A small image captioner, trained from scratch.
Model: 20.3M parameters, 32-pixel images, encoder arch swin, encoder norm rmsnorm, encoder activation gelu_tanh, encoder moe top_k, encoder num experts 16, encoder depths [3, 6, 6], encoder widths [80, 160, 320], decoder width 192, decoder layers 6, decoder norm rmsnorm, decoder activation gelu_tanh.
Training: soap at rate 0.0011, batches of 128.
Data: trained on rendered made-up planets, 10.4 epochs.
Rows from block 6 of the image encoder of a small image captioner, named by matrix and row number. Rows with one number belong to one neuron. Each number is 200 + 40 x the weight over its row's rms, rounded and kept within 0 to 999. All counts start at 0. After the name is the row's rms in percent of the matrix's.
Before each neuron's rows are labels from the 100 images, of 14976, where the neuron reaches its highest value: "strongest on" is what is common among them; "patch colour" is the nearest of a few named colours to the mean colour under the peak. Only what is clearly more common there than usual is listed. The data: rendered made-up planets. In brackets: how many of the 100, against the usual share in percent.
# fc1: MLP up (encoder.blocks.6.mlp.fc1.weight, 480x160), inputs 0-159
# fc2: MLP down (encoder.blocks.6.mlp.fc2.weight, 160x480, transposed), outputs 0-159

strongest on: moons: three (60 vs 25)
patch colour: brown (58 vs 11)
fc1.190,117,138,185,161,244,214,197,143,226,265,214,189,229,190,176,174,184,128,219,244,232,193,153,219,215,219,177,217,191,249,216,197,201,218,156,149,216,191,213,182,261,146,175,140,228,190,162,240,115,243,234,78,171,234,252,207,235,214,204,217,197,222,248,199,233,168,195,190,160,169,165,217,269,155,167,173,159,253,129,279,206,180,176,169,193,186,82,232,234,228,176,208,126,197,172,238,201,184,231,233,115,250,213,240,173,239,132,192,203,246,142,198,190,249,157,224,196,200,202,226,133,209,147,181,234,252,232,155,226,136,122,166,212,204,173,132,123,209,184,198,309,155,229,260,181,141,228,200,263,190,165,150,180,265,215,214,230,163,214,188,197
fc2.190,119,227,132,205,236,247,253,185,188,224,200,181,216,245,156,267,194,195,162,238,145,208,249,210,197,195,187,255,250,178,219,187,192,166,165,137,171,120,214,170,217,221,257,204,217,213,235,144,199,245,130,178,167,230,164,202,248,242,215,246,189,207,227,132,206,228,212,163,240,262,213,131,297,239,153,228,225,211,198,207,198,209,284,198,242,272,201,243,221,220,147,172,190,172,168,233,169,167,227,175,116,164,141,260,214,222,132,231,189,249,226,165,206,151,221,211,232,225,186,167,228,206,245,171,166,168,165,180,247,228,259,314,330,238,184,206,136,247,204,127,219,218,154,241,268,175,145,211,155,237,221,160,213,234,162,140,243,187,205,199,154

strongest on: cratered rock (94 vs 14.1)
patch colour: brown (41 vs 11)
fc1.370,092,196,220,248,240,172,241,190,259,233,164,232,126,241,207,222,184,207,193,182,104,272,204,213,209,177,174,278,179,229,157,211,193,176,116,168,145,200,208,173,169,235,336,210,280,214,206,248,201,159,211,100,200,223,195,247,262,179,179,194,169,229,168,160,152,203,138,192,185,220,235,196,235,155,167,226,186,142,161,177,153,183,243,228,180,201,228,163,182,221,269,220,292,151,145,241,178,175,171,214,148,276,214,206,199,188,251,166,222,145,187,177,213,237,179,180,182,242,235,194,135,233,174,182,183,196,264,248,182,144,136,221,249,201,200,221,224,184,188,77,189,182,259,216,246,239,221,109,197,217,176,171,234,180,232,211,222,278,220,250,205
fc2.370,099,111,202,177,195,166,146,260,164,185,122,212,232,179,257,212,233,178,140,213,300,205,228,216,234,217,183,199,158,315,172,188,181,217,182,189,203,223,182,221,213,225,211,230,277,229,279,92,161,189,238,253,202,122,192,200,267,213,166,277,193,155,161,195,217,247,187,219,157,176,219,197,129,209,225,129,216,237,186,193,187,240,185,161,190,242,137,223,181,177,186,209,203,205,190,179,193,233,223,221,215,185,164,192,192,155,261,221,209,158,205,276,184,237,259,204,242,164,136,118,180,222,212,179,255,228,160,227,234,240,219,148,198,241,281,147,234,110,166,195,186,213,199,225,181,185,237,236,275,226,250,191,171,256,189,163,172,292,280,217,181

strongest on: cratered rock (74 vs 14.1)
patch colour: grey (85 vs 6.8)
fc1.284,092,219,204,206,230,181,212,157,145,189,147,214,265,235,246,157,158,203,283,210,232,255,240,179,252,237,108,202,166,161,238,140,256,164,243,214,252,270,249,206,296,187,251,253,157,218,194,259,172,165,157,224,312,176,205,216,147,197,201,169,228,225,238,196,200,201,227,220,172,208,227,254,191,130,151,260,242,188,155,154,209,224,167,151,268,163,252,221,133,168,269,162,197,168,193,179,218,186,208,231,201,193,197,198,168,199,149,179,167,162,205,169,210,232,193,243,171,183,165,168,239,224,193,225,221,173,159,241,133,184,124,153,181,108,108,213,208,249,290,210,186,148,146,153,169,176,191,175,237,231,127,222,162,225,148,180,201,215,153,165,210
fc2.284,093,199,147,169,219,251,93,161,239,130,160,185,178,158,189,229,271,226,218,122,127,178,199,167,163,151,195,224,268,217,189,197,193,276,175,238,202,175,183,255,136,105,185,112,180,193,223,254,188,254,193,208,106,195,267,181,222,162,194,253,159,255,175,184,264,146,226,301,166,203,160,167,198,221,230,186,152,209,215,212,157,241,147,225,141,247,189,170,159,209,200,215,189,210,216,192,201,203,201,206,203,194,215,182,199,222,213,281,277,222,199,246,227,260,176,137,213,194,203,267,182,228,232,162,220,159,247,188,207,207,160,237,151,265,263,150,244,234,225,263,257,148,218,164,169,194,186,161,134,154,118,233,177,209,213,182,233,210,221,222,181

strongest on: banded gas giant (72 vs 14.4)
patch colour: grey (63 vs 6.8); pink (28 vs 1.6)
fc1.290,091,184,207,173,246,256,168,176,272,150,175,261,226,242,241,248,157,214,223,163,187,151,198,197,190,151,132,220,161,220,196,158,147,265,254,231,220,215,167,214,125,164,198,227,181,248,208,171,231,241,198,152,214,266,210,295,219,250,282,154,150,137,252,212,193,232,168,187,171,191,192,177,171,192,267,238,154,168,275,329,226,150,184,180,216,159,203,236,191,237,150,192,241,154,116,236,166,247,221,310,161,189,236,187,190,167,161,240,152,211,137,202,162,177,230,188,232,165,192,236,192,171,169,194,178,201,176,197,241,161,224,189,198,145,156,181,251,196,244,224,180,203,224,145,263,187,213,240,232,308,142,164,215,179,205,224,219,216,267,221,232
fc2.290,082,197,228,150,201,231,268,208,161,226,239,179,194,163,92,192,209,220,208,210,231,277,237,202,225,198,185,157,216,205,162,245,171,215,92,114,187,201,175,174,185,218,210,180,234,152,210,196,215,213,245,218,150,169,249,214,190,176,163,250,249,264,180,230,190,139,220,170,152,167,166,169,288,166,143,214,205,258,174,246,265,114,186,177,102,177,216,184,221,194,104,250,183,207,184,182,149,195,214,231,156,196,171,315,245,235,175,199,200,230,144,174,185,174,228,246,238,272,220,142,202,226,165,231,231,244,188,184,215,230,175,240,221,194,304,245,160,78,191,169,244,241,221,182,192,216,225,188,216,204,181,246,235,156,194,170,170,188,156,225,142

strongest on: moons: three (100 vs 25); ocean world (90 vs 14.4)
patch colour: brown (90 vs 11)
fc1.168,097,191,241,183,227,199,145,185,213,191,166,201,251,215,169,220,205,71,142,286,197,191,187,193,262,225,196,163,221,250,230,179,192,167,225,206,264,160,212,180,207,179,246,155,167,210,254,179,147,167,156,188,246,176,157,176,209,263,237,180,215,174,213,150,173,224,208,167,183,236,212,188,187,165,227,176,182,262,150,249,233,204,167,191,210,193,227,253,170,243,125,233,251,171,234,212,251,131,152,238,121,190,171,179,270,178,175,179,200,227,139,136,145,276,213,271,190,149,199,168,209,221,176,244,235,238,197,126,224,156,203,235,198,240,58,244,209,236,160,193,217,218,180,272,181,181,189,162,298,239,235,206,202,255,227,162,181,214,226,197,93
fc2.168,092,211,237,210,214,169,183,137,141,225,195,195,198,118,203,212,153,216,202,213,172,140,237,176,201,178,202,232,197,160,196,189,160,257,180,189,216,198,135,151,256,252,279,144,219,219,152,246,199,310,143,217,135,221,238,242,270,195,221,283,203,148,259,178,240,165,261,255,231,198,210,180,231,260,154,194,178,122,151,261,168,220,298,225,187,200,186,250,220,229,197,202,223,220,206,226,148,173,184,302,187,212,254,149,177,208,176,149,173,215,210,217,262,190,202,174,164,227,234,189,170,125,169,144,262,222,187,190,246,198,91,161,205,180,205,182,165,255,179,212,231,200,121,248,204,262,206,243,196,228,231,198,221,203,251,248,212,136,265,184,251

strongest on: cratered rock (65 vs 14.1); rings (60 vs 33.7)
patch colour: grey (45 vs 6.8)
fc1.15,096,202,244,178,201,173,256,180,211,271,185,182,194,256,127,203,220,168,221,233,219,227,169,196,156,191,224,193,186,234,207,179,237,192,167,173,161,248,227,293,215,210,261,208,247,235,247,191,166,215,178,174,230,147,206,211,235,255,230,256,164,210,191,167,201,173,221,190,179,211,201,106,140,225,186,182,206,187,261,175,198,242,225,250,245,162,120,120,215,166,282,252,225,154,133,189,149,231,242,207,205,215,136,146,224,190,213,201,277,133,131,92,250,184,257,219,155,154,127,190,200,243,206,231,175,176,154,183,244,142,139,262,188,232,239,196,219,121,174,198,269,173,186,213,154,232,226,118,173,245,233,182,240,204,219,217,179,178,163,298,251
fc2.15,096,217,122,136,173,201,166,282,195,201,177,178,268,181,199,190,167,240,233,157,292,221,113,254,214,200,187,168,167,166,156,169,252,239,211,201,213,230,229,246,329,238,243,234,242,190,145,153,164,200,237,186,208,222,159,222,148,198,193,187,263,219,186,251,162,179,179,187,153,223,217,218,208,211,222,226,262,222,181,254,227,197,215,231,186,263,254,200,252,221,233,197,175,213,182,197,172,186,274,180,180,241,119,203,196,213,184,261,231,162,170,242,211,246,200,206,130,153,148,276,218,188,119,170,175,133,224,153,236,284,198,172,238,220,194,153,247,214,192,247,178,197,199,233,164,220,201,190,296,137,186,180,244,198,218,87,192,212,283,195,151

strongest on: banded gas giant (100 vs 14.4)
patch colour: grey (58 vs 6.8); brown (32 vs 11)
fc1.163,083,233,213,213,223,234,299,184,222,195,106,279,233,191,243,298,226,264,228,168,234,184,158,190,204,185,170,223,279,233,192,156,209,198,119,166,262,218,182,178,169,261,250,203,167,205,192,160,221,218,216,183,235,160,217,220,203,130,217,211,211,133,172,155,236,221,241,232,142,140,177,166,207,271,234,211,197,159,187,263,221,208,250,224,177,218,154,271,204,273,215,216,242,199,122,167,227,186,200,233,159,213,187,159,310,178,208,224,172,238,241,255,183,224,190,138,200,299,249,172,218,147,222,201,176,183,232,215,164,145,152,78,247,191,264,233,181,177,235,211,203,172,188,193,224,259,255,185,222,123,237,244,182,228,160,202,192,201,193,214,186
fc2.163,078,167,171,237,247,222,105,168,217,181,162,181,160,161,259,230,234,169,190,190,149,208,221,178,217,188,181,147,239,234,248,180,231,184,186,176,211,266,252,194,189,144,233,166,254,180,196,169,181,186,192,244,173,220,207,169,209,261,165,242,220,233,205,166,164,193,246,126,192,239,214,215,178,213,124,110,223,215,155,191,202,245,196,131,226,204,130,204,258,233,159,218,172,220,254,202,228,211,212,220,253,214,254,259,210,216,192,154,168,114,171,241,195,159,175,199,186,240,142,172,153,307,168,218,147,179,148,178,127,219,253,252,297,147,181,198,242,228,239,200,200,151,151,235,153,129,191,262,181,202,199,163,145,187,95,122,284,241,221,179,202

strongest on: desert world (54 vs 13.8)
patch colour: brown (55 vs 11); grey (25 vs 6.8)
fc1.295,101,183,273,174,174,214,230,195,213,203,147,116,279,181,211,190,222,182,212,182,177,159,112,141,175,172,166,158,179,162,230,145,214,188,228,262,209,175,257,262,164,249,146,219,212,185,211,249,224,183,214,178,147,154,238,229,244,184,221,212,140,175,79,226,232,172,196,194,283,227,218,203,124,201,125,231,216,178,191,214,197,241,204,175,213,239,171,231,196,215,247,246,222,122,226,162,204,182,120,143,170,252,194,100,184,158,113,213,146,185,187,191,259,226,110,210,221,153,201,179,129,177,175,183,253,160,241,155,195,217,264,270,242,206,203,185,177,276,154,251,150,226,186,211,193,173,156,174,203,200,207,177,174,184,182,202,192,262,190,147,128
fc2.295,096,216,185,164,165,142,186,155,163,247,259,151,206,235,186,254,151,169,258,283,234,241,237,185,216,250,203,235,190,162,182,205,196,256,154,205,237,227,201,236,222,305,124,246,202,204,161,160,217,237,280,186,177,149,172,290,228,182,160,187,221,190,267,224,207,137,124,220,231,214,293,187,198,225,233,207,187,186,183,206,195,200,204,200,222,89,176,262,242,151,144,306,214,189,236,223,97,142,196,201,229,193,220,229,197,225,158,269,199,258,183,205,194,205,255,234,219,195,158,183,176,176,279,160,250,203,175,182,285,176,225,242,215,211,174,165,185,193,173,150,212,200,186,170,203,264,208,153,193,198,153,164,221,148,203,248,157,119,173,164,193

strongest on: banded gas giant (92 vs 14.4); rings (61 vs 33.7)
patch colour: grey (49 vs 6.8); brown (28 vs 11)
fc1.377,095,177,146,215,193,247,226,112,231,262,246,161,144,175,241,258,219,166,216,161,167,203,191,279,214,272,218,213,237,203,212,167,243,257,172,140,231,137,195,263,204,208,186,127,186,177,141,115,180,177,296,242,149,201,196,164,180,109,114,171,217,224,178,185,179,188,237,217,224,220,200,226,135,276,249,231,187,132,104,215,119,148,246,155,157,204,247,157,217,175,188,170,199,167,234,173,165,224,255,130,199,270,197,174,224,208,251,157,198,202,243,225,191,201,218,230,177,242,207,189,222,177,185,157,196,195,226,210,234,197,245,247,184,228,204,155,259,161,256,168,245,182,210,172,180,213,207,307,201,160,163,193,158,152,172,236,179,145,212,190,143
fc2.377,093,215,230,187,219,210,225,245,207,218,171,212,217,202,176,177,211,186,183,251,198,267,196,156,194,129,233,164,169,201,202,163,217,230,201,236,175,228,189,255,196,123,235,192,151,109,193,205,239,143,207,182,232,255,225,185,237,209,172,278,223,147,205,225,201,263,213,205,196,191,224,176,219,153,176,140,193,238,141,145,300,250,247,218,222,181,182,148,301,184,209,166,176,195,193,176,276,199,105,296,161,196,251,230,95,279,210,189,299,194,217,255,236,182,141,259,211,162,202,167,183,183,169,241,206,235,126,186,142,228,193,156,168,223,200,218,208,189,261,195,208,207,179,188,132,152,289,164,210,186,189,198,277,226,134,173,268,187,206,232,244

strongest on: desert world (75 vs 13.8)
patch colour: brown (29 vs 11)
fc1.449,108,205,230,263,191,215,164,193,256,203,220,165,269,249,190,181,193,211,206,192,239,135,141,207,188,152,159,262,283,193,196,152,199,208,198,233,110,236,266,166,229,240,188,242,133,267,244,169,282,167,201,163,158,222,195,238,142,193,160,187,202,234,275,209,216,181,232,214,230,209,217,221,212,156,209,237,261,178,143,203,242,141,194,164,180,142,291,276,224,204,157,210,158,210,231,184,132,162,149,169,249,204,199,206,238,210,210,253,197,210,135,207,199,251,257,147,98,146,148,198,188,185,198,267,274,196,219,246,271,210,216,220,118,185,172,149,193,270,206,190,193,211,190,225,248,156,191,153,250,180,162,182,181,127,258,226,128,176,192,200,169
fc2.449,109,171,246,144,215,125,233,125,150,184,170,182,160,188,158,230,208,210,252,277,211,209,287,173,168,174,254,231,168,219,185,168,200,229,137,144,331,153,193,238,162,208,279,205,220,213,258,254,176,247,217,238,184,150,248,169,242,212,266,186,142,194,207,260,158,243,161,243,164,155,233,194,176,194,155,252,204,194,250,174,209,230,105,208,231,165,205,190,190,177,229,181,152,266,201,151,186,131,167,179,180,199,216,191,163,173,179,136,165,184,248,197,246,213,158,174,209,266,198,218,185,158,191,127,140,197,220,153,209,212,297,178,264,197,168,179,174,227,220,190,216,260,187,281,258,168,245,165,196,166,217,205,229,245,195,217,267,178,261,224,244

strongest on: moons: three (93 vs 25); lava world (90 vs 14.7)
patch colour: brown (83 vs 11)
fc1.400,093,214,254,158,170,194,226,145,160,194,137,270,188,182,195,191,198,198,216,237,211,194,143,239,201,202,188,146,225,194,218,217,290,228,192,198,208,216,249,200,199,138,236,184,231,189,196,277,238,214,173,126,197,266,214,117,219,175,171,224,200,233,167,139,232,126,236,196,204,168,235,215,229,252,153,241,245,223,241,233,156,249,216,175,251,162,189,204,184,186,203,254,272,285,198,186,312,259,190,257,165,207,230,266,194,239,189,198,260,176,194,234,198,224,97,256,197,135,152,216,110,227,191,283,202,201,227,176,126,184,122,213,251,215,165,208,299,204,168,202,156,165,222,286,215,224,230,201,234,182,166,155,176,236,250,244,157,173,189,207,200
fc2.400,092,159,213,213,215,236,165,213,209,261,200,210,230,165,174,166,170,179,223,147,174,148,217,108,208,205,234,235,154,207,240,213,178,230,183,176,221,216,174,171,238,202,234,245,175,222,199,191,209,248,175,188,189,125,132,224,177,296,193,246,222,185,123,153,221,290,223,203,187,157,281,181,137,203,218,199,153,247,166,173,144,198,162,205,217,225,153,154,203,140,193,154,275,238,156,254,268,182,211,207,185,239,195,236,173,192,216,216,168,203,198,178,158,210,156,203,152,156,195,163,121,165,162,149,224,209,307,175,228,227,100,216,231,179,246,160,192,237,215,206,210,209,213,222,166,162,230,220,167,214,139,149,176,254,117,93,133,207,194,283,100

strongest on: banded gas giant (89 vs 14.4)
patch colour: grey (77 vs 6.8)
fc1.197,093,200,182,160,163,235,151,184,206,245,183,201,205,158,213,179,184,229,184,199,174,273,138,183,258,150,171,252,220,191,194,204,229,273,144,167,234,107,234,195,155,225,264,208,191,238,174,259,262,226,205,227,226,194,227,226,272,190,183,163,145,206,89,238,111,155,221,214,170,170,188,176,216,134,205,270,211,249,133,205,265,212,214,222,189,195,189,200,155,156,234,200,236,122,219,109,105,197,246,158,223,231,263,235,247,149,274,160,204,219,156,163,259,157,259,210,227,177,208,222,194,323,213,173,178,174,172,176,209,181,170,203,239,231,139,223,218,193,223,177,229,172,173,197,231,203,201,225,197,239,220,206,172,171,258,197,144,165,177,105,250
fc2.197,095,203,175,172,130,125,198,238,227,117,232,206,207,208,182,222,239,113,136,170,192,213,238,309,197,233,220,179,224,170,188,166,206,225,218,240,217,214,204,220,217,235,188,152,164,232,214,183,206,252,178,174,152,143,235,150,228,223,234,206,195,194,214,185,194,143,159,213,251,211,133,247,169,163,257,221,222,238,214,255,236,200,178,177,152,162,264,101,238,196,206,163,251,169,176,150,170,268,155,237,175,250,184,196,139,247,183,174,249,218,211,183,194,202,162,247,252,139,313,190,234,153,93,136,212,205,231,193,254,272,265,183,180,184,193,266,210,195,167,284,233,268,271,240,173,133,195,211,167,205,207,213,206,220,208,212,154,156,140,206,191

strongest on: cratered rock (95 vs 14.1); glowing rim (67 vs 40.1)
patch colour: grey (56 vs 6.8); brown (36 vs 11)
fc1.469,097,164,289,183,246,196,236,167,177,183,163,221,232,149,183,229,220,188,154,264,130,170,226,186,193,218,170,132,147,128,189,197,240,258,151,219,241,176,215,187,235,200,196,219,201,203,199,183,127,187,138,234,137,142,125,191,205,203,171,193,258,152,193,218,182,163,132,281,157,212,165,178,253,194,122,234,196,260,136,149,226,261,228,218,175,188,219,143,217,206,157,138,148,225,225,175,168,199,217,161,214,209,171,199,190,247,220,177,185,133,226,251,236,251,202,142,130,168,291,170,242,132,140,257,190,154,189,223,174,259,238,173,183,183,121,242,211,186,229,149,192,204,205,158,122,166,169,142,173,96,164,215,243,236,187,194,158,209,182,234,236
fc2.469,103,218,200,210,139,250,264,241,159,199,182,212,251,157,187,161,212,210,207,173,253,163,224,163,180,146,160,192,179,228,226,246,236,189,255,197,240,242,120,245,240,128,302,167,287,232,164,195,208,156,244,219,165,172,220,174,240,126,244,190,160,178,191,243,224,190,277,209,204,225,254,287,233,170,271,247,150,188,216,210,152,254,149,206,201,180,180,264,198,182,223,204,164,274,191,156,116,145,262,224,279,192,253,147,206,185,179,256,211,224,206,167,250,200,206,237,194,207,235,173,131,212,236,157,264,191,215,207,180,144,219,258,175,209,192,206,221,228,220,184,317,200,170,129,182,202,215,215,191,136,188,118,182,201,175,214,223,219,221,122,242

strongest on: banded gas giant (98 vs 14.4)
patch colour: brown (41 vs 11); grey (37 vs 6.8)
fc1.121,095,212,258,182,140,141,68,204,251,112,248,230,238,174,181,228,188,210,226,176,182,123,183,156,195,120,226,238,216,182,197,207,133,159,189,178,186,196,189,207,225,247,150,191,181,222,178,240,183,253,241,189,163,184,180,201,256,256,261,244,213,246,245,190,180,212,211,256,204,135,189,164,207,253,222,161,189,298,209,231,210,184,261,222,200,233,184,184,196,250,228,173,151,175,213,162,199,218,242,245,210,204,221,207,103,257,224,256,202,213,114,229,184,216,199,229,177,192,181,205,244,162,250,268,129,136,224,143,164,243,194,193,182,203,229,184,119,196,265,131,143,147,190,177,256,200,157,170,102,214,101,177,211,213,219,220,233,252,196,194,210
fc2.121,088,191,196,189,153,125,222,205,185,227,166,226,221,149,184,180,267,266,195,233,214,192,210,182,186,248,237,197,196,161,202,155,212,196,216,162,219,226,234,193,167,188,272,206,237,211,212,201,250,247,123,150,249,231,209,187,148,193,124,141,235,222,165,203,237,153,180,204,244,197,184,136,259,234,159,202,187,171,279,203,223,195,153,249,155,299,190,161,134,278,144,172,204,188,151,199,154,109,236,172,266,195,261,218,297,160,193,211,150,227,174,133,217,194,181,190,275,160,240,291,231,256,175,298,226,173,171,175,209,192,209,249,212,239,194,190,161,149,279,179,270,200,238,226,288,241,242,196,149,222,189,148,177,236,195,210,189,217,200,154,188

strongest on: moons: three (90 vs 25); cloud-covered world (56 vs 14.5); ocean world (43 vs 14.4)
patch colour: brown (86 vs 11)
fc1.462,114,171,184,177,196,170,228,216,163,186,229,222,154,163,187,199,181,141,216,222,208,195,210,221,338,195,208,150,200,239,201,220,190,309,145,226,191,239,161,262,222,130,181,251,118,148,194,240,229,176,143,176,156,199,149,199,121,198,190,196,175,210,182,178,170,212,298,141,221,204,217,251,228,276,147,163,163,209,138,209,267,187,229,213,191,236,147,202,174,246,185,206,210,220,175,259,217,261,245,225,226,277,262,210,193,222,209,253,185,171,176,233,219,145,240,206,233,228,185,200,176,124,184,188,248,197,176,209,271,184,211,171,192,205,199,213,316,252,135,171,174,176,232,266,204,207,205,237,262,183,246,143,94,149,260,165,200,210,183,160,210
fc2.462,120,189,193,247,218,182,197,178,151,252,167,157,225,196,242,270,199,150,173,155,126,195,207,123,179,169,185,144,179,197,160,200,251,213,196,238,191,241,218,260,122,114,202,198,132,239,240,250,173,210,203,214,169,184,188,254,216,140,243,122,265,153,253,243,178,278,212,245,200,237,203,182,188,260,266,204,206,195,209,275,232,144,167,131,212,224,208,242,213,203,181,267,212,247,277,226,226,189,159,284,110,153,211,129,241,182,222,194,202,205,225,160,181,259,230,232,145,157,236,217,201,253,153,195,144,226,238,175,269,209,209,229,214,157,179,239,153,224,267,182,226,224,233,264,127,187,220,151,126,232,240,198,183,239,145,177,222,165,186,198,210

strongest on: cratered rock (88 vs 14.1); glowing rim (78 vs 40.1)
patch colour: grey (46 vs 6.8); brown (31 vs 11)
fc1.239,120,227,212,244,252,219,258,194,200,210,257,187,143,250,233,176,225,239,255,205,177,138,276,203,250,243,260,217,241,234,174,235,218,211,236,214,161,162,209,221,200,238,235,187,187,193,203,206,221,141,216,165,191,232,174,214,215,247,265,187,243,191,169,192,225,111,221,203,275,180,252,242,258,175,177,298,138,180,197,240,228,185,175,205,191,162,172,229,181,207,142,214,276,200,158,192,211,260,228,211,221,187,250,246,167,168,173,171,256,169,188,218,200,149,195,185,131,198,195,125,193,216,210,139,209,193,263,247,240,199,244,103,53,202,292,149,138,190,180,104,163,124,125,187,194,219,195,188,225,157,214,137,202,183,237,181,241,200,164,194,201
fc2.239,104,168,171,277,157,188,221,183,188,169,219,157,180,160,201,188,195,212,147,180,181,231,211,191,273,171,177,141,308,168,265,281,129,236,125,167,230,172,194,250,173,197,188,139,191,186,204,236,218,273,143,183,193,190,249,214,248,233,210,228,172,164,209,214,172,193,204,222,212,223,262,179,259,200,219,139,266,229,251,198,238,184,185,152,170,239,233,155,222,167,233,191,206,179,154,232,325,171,222,196,270,190,213,218,125,185,258,232,177,264,221,167,265,255,208,266,204,226,165,110,158,260,170,180,172,174,213,227,100,166,241,214,200,197,199,236,239,186,193,154,145,124,172,166,216,144,161,248,274,214,216,183,220,190,167,186,183,241,264,243,220

strongest on: banded gas giant (45 vs 14.4); desert world (36 vs 13.8)
patch colour: brown (28 vs 11)
fc1.368,100,173,203,263,189,219,173,211,182,278,179,250,210,162,189,196,221,196,181,160,192,226,148,245,212,160,195,197,196,243,189,238,194,269,177,218,138,148,261,161,232,159,212,196,222,262,240,158,215,230,196,242,214,233,212,132,213,194,237,236,221,257,149,234,231,263,222,119,255,180,234,195,233,183,213,219,205,238,172,185,144,232,125,219,201,145,207,204,218,282,175,188,245,239,232,144,227,212,232,165,160,184,218,225,174,223,206,218,187,172,225,164,170,205,263,230,185,194,158,256,192,168,240,184,151,300,181,227,258,195,273,242,97,205,241,163,237,160,230,287,229,195,265,154,166,168,125,293,193,185,144,128,161,299,167,171,121,245,182,166,202
fc2.368,096,236,228,170,184,183,201,204,169,114,263,171,264,174,154,200,167,197,200,177,138,213,271,127,174,212,181,236,173,160,228,138,189,175,138,186,250,228,120,209,196,209,225,144,206,174,215,263,184,188,147,200,267,251,287,253,201,167,192,178,196,229,220,159,131,123,120,193,229,157,172,238,278,176,215,161,247,254,245,249,237,203,278,178,200,207,163,159,124,155,210,136,183,227,168,208,215,273,140,294,140,195,228,179,176,197,251,261,244,197,203,168,174,216,140,218,214,194,260,236,155,212,203,198,237,147,228,226,142,147,179,154,229,217,176,226,233,136,205,190,270,226,214,213,213,155,188,176,210,199,175,252,218,161,195,187,274,212,147,197,258

strongest on: moons: three (81 vs 25); banded gas giant (34 vs 14.4)
patch colour: brown (74 vs 11)
fc1.301,109,219,192,202,241,208,193,177,275,220,244,231,210,199,171,251,160,178,186,204,148,202,193,140,280,166,235,135,202,194,267,183,221,224,182,150,177,277,197,181,209,205,251,235,177,200,181,295,207,218,180,99,186,250,151,193,240,226,250,191,216,177,170,211,233,180,226,140,171,254,195,149,232,267,199,210,220,240,265,172,149,205,239,207,222,225,243,256,176,232,148,224,236,273,209,294,284,228,198,274,265,266,226,211,200,255,233,254,160,228,140,230,164,193,202,251,139,207,206,104,202,221,192,171,194,183,200,221,279,149,235,203,139,273,208,206,241,245,169,261,246,251,189,253,217,232,209,225,218,217,185,208,199,155,203,134,184,196,257,221,285
fc2.301,106,218,215,201,202,132,180,213,182,247,234,156,171,136,129,240,223,220,207,235,191,133,180,271,284,218,205,125,145,195,162,250,210,267,142,219,248,256,195,244,174,158,258,155,186,231,221,235,174,214,189,229,123,205,225,194,184,198,219,181,206,142,195,188,267,184,182,157,222,276,231,233,170,245,168,201,181,197,199,263,201,192,227,195,211,265,188,231,206,225,189,203,157,131,207,249,196,227,252,200,174,200,227,178,194,235,273,125,145,230,227,183,184,233,222,221,201,178,198,158,195,131,213,232,173,206,106,217,166,205,172,182,253,174,309,251,151,175,230,119,170,138,215,243,231,213,171,243,179,252,242,241,166,213,146,205,212,182,197,150,46

strongest on: banded gas giant (72 vs 14.4)
patch colour: grey (58 vs 6.8); brown (29 vs 11)
fc1.112,106,153,188,196,208,178,216,218,245,196,227,224,174,173,201,246,179,217,211,299,166,210,302,192,160,167,189,169,199,147,259,190,233,176,139,193,228,232,169,146,255,171,158,212,238,219,227,167,242,171,234,198,211,161,142,216,227,171,214,114,265,188,184,253,202,120,197,232,266,186,235,177,155,273,168,210,154,214,245,279,216,233,260,244,155,268,344,197,157,234,195,227,273,185,247,212,273,172,259,269,218,222,161,209,150,207,271,231,185,218,165,196,175,186,164,161,193,205,216,184,184,233,130,144,201,208,212,152,255,170,190,164,152,210,143,166,185,180,200,224,138,257,184,295,223,234,177,219,167,163,243,181,164,207,217,240,191,165,246,198,240
fc2.112,102,236,225,184,188,225,248,248,190,219,178,280,203,140,197,197,194,189,215,125,180,194,143,129,218,207,184,207,183,202,215,150,191,213,242,195,192,231,295,158,269,225,227,192,232,147,210,189,204,189,217,135,200,177,195,224,153,203,204,164,184,196,182,188,239,243,181,191,217,285,166,181,267,231,125,182,149,188,207,180,176,228,235,181,191,224,137,206,271,228,163,213,257,243,219,272,268,205,175,107,280,214,205,209,216,157,223,237,209,207,283,184,129,207,197,231,135,332,181,175,198,192,239,202,201,211,132,260,114,175,204,187,206,165,311,135,187,172,198,177,196,102,302,241,192,185,189,158,170,223,216,205,184,261,198,176,144,206,193,177,194